config = dict(
    dataset='rendered rooms with furniture',
    horizontal_flip=False,
    arch='coatnet',
    num_experts=16,
    experts_per_token=2,
    conv_stem=True,
    depths=[7, 7],
    optimizer='soap',
    adamw_lr_other_params=0.0029,
    final_lr_fraction=0,
)
Rows from block 11 of a small segmentation model, named by matrix and row number. Rows with one number within an expert belong to one neuron, the router's apart. Each number is 50 + 12 x the weight over its row's rms, rounded and kept within 0 to 99. All counts start at 0.
After each expert's rows are labels from the 100 images, of 14848, where the router gives the expert most weight on average: "peak at" is the part of the image that holds the peak. Only what is clearly more common there than usual is listed. The data: rendered rooms with furniture. In brackets: how many of the 100, against the usual share in percent.
# router: router (model.blocks.11.mlp.router.weight, 16x128, trained with AdamW), inputs 64-127
# up: expert up (model.blocks.11.mlp.up, 16x128x128), inputs 64-127
# down: expert down (model.blocks.11.mlp.down, 16x128x128, transposed), outputs 64-127

# expert 14
router.14:45 40 26 60 54 45 59 52 32 45 50 54 52 46 46 50 49 65 56 24 56 33 42 48 55 63 54 48 52 37 41 63 40 58 50 47 56 59 78 43 38 54 39 66 51 64 63 61 42 76 42 69 60 23 44 62 42 42 48 50 59 50 41 36
up.0:56 30 29 39 40 47 62 37 37 50 65 35 64 72 77 46 49 65 51 67 63 44 41 64 50 65 42 60 44 65 53 39 39 61 56 42 47 39 38 27 43 56 65 49 35 45 70 35 53 47 73 66 53 56 55 42 46 56 65 31 50 65 50 48
down.0:36 57 49 52 45 36 41 57 52 58 51 59 30 70 60 62 54 53 48 49 37 43 21 44 44 53 34 25 53 53 65 45 33 48 55 47 65 27 57 56 56 46 78 46 60 64 92 65 18 52 53 52 61 39 38 40 63 53 51 45 43 70 62 33
up.1:58 46 37 26 47 42 50 39 44 55 54 62 65 37 41 52 38 29 52 56 47 67 77 57 42 55 32 46 42 44 28 37 59 32 58 33 70 46 49 46 51 46 54 57 47 65 37 54 37 66 46 48 35 66 54 36 67 40 65 57 56 45 40 50
down.1:59 60 60 79 58 52 46 48 39 48 44 53 28 52 63 58 52 37 41 44 45 34 31 34 54 49 81 48 64 69 50 63 48 63 48 59 45 72 43 65 62 48 46 53 32 30 56 59 62 70 52 57 72 51 37 65 32 47 28 61 49 52 75 40
peak at: bottom left (49 vs 14.1); bottom right (46 vs 14.1)

# expert 10
router.10:50 60 71 50 69 72 47 59 45 43 56 41 54 52 50 56 38 52 44 61 74 66 70 61 40 36 35 39 53 66 66 34 37 52 60 36 52 51 46 37 55 37 58 52 47 57 70 54 46 60 35 51 63 48 53 35 39 29 62 34 26 37 33 26
up.0:52 30 69 51 66 26 68 69 56 54 62 56 62 55 61 67 43 15 49 61 41 69 50 39 59 58 51 54 65 61 49 45 38 45 40 53 31 52 39 64 52 48 56 50 74 64 47 55 32 45 49 48 36 48 56 56 63 37 48 62 43 40 32 39
down.0:59 64 50 51 35 44 53 34 67 34 29 51 27 40 33 57 58 73 61 39 49 45 29 54 64 40 73 49 38 36 47 63 64 57 53 53 69 68 74 25 83 53 55 47 45 28 30 40 63 54 50 24 51 56 67 46 57 37 40 39 54 37 41 56
up.1:40 59 51 57 52 57 37 39 36 38 55 61 58 71 43 85 67 43 38 45 62 32 52 58 40 40 39 33 45 54 71 52 40 43 68 47 53 77 59 52 53 51 44 81 60 65 59 55 31 54 61 55 60 54 52 42 61 68 42 48 67 69 70 50
down.1:73 41 42 76 54 48 29 56 40 59 53 56 65 52 76 56 41 46 53 33 48 50 45 51 62 70 56 40 65 58 34 45 53 58 32 46 45 43 62 27 42 32 13 38 44 71 50 52 45 65 37 42 58 28 68 47 48 32 29 42 55 60 65 55
peak at: middle right (33 vs 9.4)

# expert 15
router.15:63 52 43 54 37 50 45 29 47 47 39 59 39 46 35 51 44 42 43 53 60 56 44 41 48 57 50 32 60 61 32 49 67 49 65 48 51 52 67 51 33 26 46 51 42 54 41 41 27 30 48 62 46 64 51 48 47 69 57 43 60 29 50 51
up.0:36 49 42 55 36 49 62 47 30 47 44 44 59 48 35 25 40 59 62 39 34 35 15 59 56 49 63 41 54 49 45 44 54 53 24 45 33 55 67 57 52 54 51 57 38 66 67 60 39 52 60 40 32 66 33 44 44 54 49 83 51 47 50 53
down.0:63 40 35 38 54 43 50 52 74 44 53 45 58 46 50 77 48 54 40 34 80 64 60 38 53 39 54 41 67 45 53 56 60 51 69 53 57 45 52 47 42 63 57 84 59 46 53 46 55 21 68 30 52 43 45 58 33 59 51 62 49 83 48 59
up.1:48 52 48 44 58 50 66 51 44 28 52 35 59 57 52 34 57 37 77 47 46 77 49 70 56 65 76 52 60 48 72 57 48 53 54 58 50 61 69 62 59 70 63 53 50 35 77 64 51 49 63 44 29 44 60 47 39 45 78 56 50 62 47 45
down.1:56 40 43 54 47 25 46 50 76 50 55 56 25 36 46 64 36 48 55 47 44 58 60 71 42 59 36 58 56 61 41 59 57 60 32 40 56 24 56 50 46 75 54 58 59 52 40 50 36 25 33 46 66 57 44 54 45 51 44 60 62 41 32 76
peak at: bottom left (39 vs 14.1); bottom right (37 vs 14.1)

# expert 13
router.13:30 53 37 36 64 54 43 49 46 34 52 50 55 60 35 39 32 79 39 39 50 48 44 41 55 49 27 54 38 45 41 56 74 42 59 45 28 43 49 40 30 42 60 37 47 53 72 39 37 39 72 32 57 67 45 29 56 57 45 59 57 62 55 34
up.0:48 43 72 41 52 69 49 55 75 57 53 44 42 62 59 67 26 55 43 48 34 42 49 79 76 61 46 55 38 56 53 53 60 45 57 45 55 38 47 40 28 29 58 31 55 47 45 47 75 45 48 50 51 53 54 51 34 35 48 33 54 36 50 44
down.0:47 73 33 48 49 37 32 65 47 45 52 60 31 36 41 47 46 55 25 54 67 59 46 20 53 55 34 63 36 49 26 44 47 62 50 50 40 57 48 47 70 47 39 74 44 40 47 53 34 37 29 33 38 44 53 59 55 58 60 55 45 66 70 37
up.1:30 54 41 55 50 55 39 20 52 28 56 59 57 45 64 43 51 51 53 43 74 40 63 67 78 43 49 52 45 48 77 66 55 44 52 53 58 57 47 41 59 50 37 55 55 45 62 39 51 15 55 49 33 39 40 69 36 38 69 38 65 45 51 30
down.1:44 32 49 53 68 49 43 52 58 45 78 36 50 56 25 33 35 67 51 58 59 50 51 39 45 46 52 55 47 35 57 42 42 49 45 51 65 31 44 54 34 58 35 44 76 53 50 54 35 36 51 56 51 40 60 58 38 71 67 52 54 49 65 63
peak at: top left (63 vs 14.1); top right (37 vs 14.1)

# expert 0
router.0:48 57 57 50 39 54 35 24 68 65 61 56 54 42 64 56 65 28 49 70 44 46 25 36 28 44 64 62 74 56 60 45 68 60 50 55 39 51 38 57 56 47 36 40 46 48 29 61 42 44 55 71 56 63 60 56 61 65 39 39 25 57 30 45
up.0:33 59 72 37 43 37 57 60 38 51 55 41 37 69 60 60 28 50 42 23 47 55 57 48 47 40 51 74 57 47 61 55 53 37 71 52 47 70 65 45 52 55 43 41 40 31 45 44 43 24 72 52 48 48 40 52 53 55 56 66 39 39 39 43
down.0:74 58 41 45 22 63 55 39 60 56 55 53 53 50 44 54 49 52 28 66 54 33 63 46 28 69 38 49 39 54 51 52 36 50 62 37 55 42 48 42 75 55 43 44 37 63 37 47 56 53 49 54 53 49 45 51 50 53 60 72 33 79 27 74
up.1:50 65 40 44 45 27 49 52 48 49 63 75 56 58 50 70 52 80 56 48 50 57 46 47 54 32 47 53 45 38 68 43 48 50 60 44 54 49 66 60 41 69 64 41 49 32 44 45 38 49 62 52 33 62 55 65 61 67 44 34 25 47 69 59
down.1:59 58 48 68 44 61 54 46 37 55 58 45 56 44 39 31 44 27 56 56 41 60 64 80 28 52 73 38 36 63 36 42 47 70 43 58 66 43 50 48 27 56 19 41 50 63 50 50 54 62 60 56 48 42 50 52 47 54 52 62 48 43 56 50
peak at: middle right (50 vs 9.4); middle left (44 vs 9.4)

# expert 1
router.1:70 41 47 59 52 48 56 61 21 22 40 43 47 40 41 46 45 59 59 28 37 47 61 49 35 49 62 63 33 37 65 46 29 36 68 56 59 50 44 39 56 62 65 51 46 37 45 35 32 41 53 41 35 54 68 54 46 44 52 46 47 71 53 71
up.0:34 60 43 39 40 23 62 50 33 45 38 63 46 68 50 34 51 54 73 48 68 18 60 42 35 59 60 52 44 51 69 60 51 43 66 55 32 46 71 43 28 50 36 69 17 54 56 44 46 40 56 44 63 31 23 53 49 53 62 54 41 54 60 71
down.0:61 65 50 47 29 69 38 63 26 48 30 38 65 30 54 67 53 63 38 32 49 50 67 45 55 22 45 48 40 53 43 47 56 53 47 33 55 66 67 46 62 47 50 54 51 43 69 50 45 60 48 56 43 47 54 59 42 58 72 46 55 52 44 65
up.1:67 62 54 71 38 44 65 71 47 32 42 41 38 46 65 57 58 38 32 54 39 45 48 36 43 38 42 31 29 51 54 33 66 57 35 50 37 38 57 59 57 34 52 55 52 31 66 51 36 36 39 62 56 62 44 42 66 27 47 28 43 65 49 56
down.1:57 52 34 50 52 59 17 56 56 55 29 44 65 50 35 48 48 53 57 25 45 68 40 24 63 50 57 54 73 33 58 45 61 52 47 46 50 45 50 44 53 56 62 51 55 32 44 53 65 49 48 44 36 60 51 62 50 67 48 45 57 19 62 24
peak at: bottom right (36 vs 14.1)

# expert 11
router.11:61 66 58 52 57 52 53 60 57 31 48 23 51 61 45 44 62 38 61 37 27 51 63 63 78 59 36 49 33 62 68 58 53 79 61 41 22 54 43 58 35 44 75 59 51 40 36 43 49 42 52 58 27 49 33 47 47 47 69 60 67 61 56 42
up.16:26 49 54 59 40 50 55 65 61 47 42 53 76 57 27 63 48 50 54 49 48 62 45 54 53 50 53 62 23 59 74 40 42 53 42 46 36 34 44 55 29 44 57 56 43 64 80 45 50 43 60 47 58 47 69 45 49 43 50 52 47 53 50 70
down.16:54 44 42 35 47 60 41 49 59 85 39 41 37 55 50 73 46 58 49 53 64 38 67 60 38 60 50 57 45 48 54 46 33 52 58 30 55 53 31 48 41 52 37 56 42 78 44 66 40 62 37 57 40 73 57 66 35 70 81 53 53 34 44 47
up.17:51 47 66 33 36 74 71 51 45 34 44 41 72 59 54 51 42 68 39 40 63 57 31 48 47 55 38 65 45 63 47 37 49 45 60 61 47 55 50 65 66 76 69 55 57 54 55 83 36 59 38 37 62 54 47 39 40 39 50 47 56 64 58 44
down.17:62 55 34 36 74 39 41 65 55 60 57 55 63 60 42 32 37 33 45 26 44 60 77 35 70 36 71 42 33 40 33 63 35 58 53 45 64 49 52 40 36 72 60 39 46 46 55 47 52 36 41 35 63 60 57 53 75 52 62 46 47 39 40 45
peak at: middle right (36 vs 9.4); centre (32 vs 6.2)

# expert 2
router.2:52 53 43 33 27 66 59 62 38 72 44 59 61 51 58 65 56 46 44 55 34 35 55 82 72 53 39 74 47 44 30 46 55 46 47 53 58 57 36 54 77 52 55 43 56 51 53 48 70 72 37 51 54 17 55 18 50 54 67 68 47 47 58 42
up.0:52 29 32 63 62 45 68 50 53 42 64 49 53 39 35 44 62 40 64 44 41 59 59 67 47 68 46 46 54 39 48 27 55 70 42 61 48 48 49 51 46 60 67 55 37 49 17 51 55 86 70 41 62 44 60 28 50 34 45 49 50 34 50 16
down.0:57 51 48 79 48 62 42 60 51 50 62 64 42 37 77 62 45 54 30 71 46 59 40 42 40 43 44 38 74 54 41 53 50 58 39 48 29 25 67 65 63 46 46 50 45 43 58 45 51 43 55 63 38 62 23 45 50 57 52 66 28 62 43 51
up.1:61 39 60 42 61 72 54 58 76 51 29 39 27 41 42 48 55 42 39 53 44 38 71 53 83 43 69 46 39 47 69 41 67 67 46 63 50 49 51 66 32 60 43 38 57 54 36 56 39 24 34 59 37 27 43 59 44 54 44 73 48 29 43 39
down.1:56 34 55 43 19 39 42 47 31 52 64 31 53 53 47 51 54 77 48 48 68 59 55 49 39 82 55 51 63 48 43 60 57 37 64 50 38 48 49 38 40 33 57 41 52 30 46 34 54 35 56 51 57 63 43 58 49 38 34 47 62 46 53 61
peak at: bottom centre (47 vs 9.4)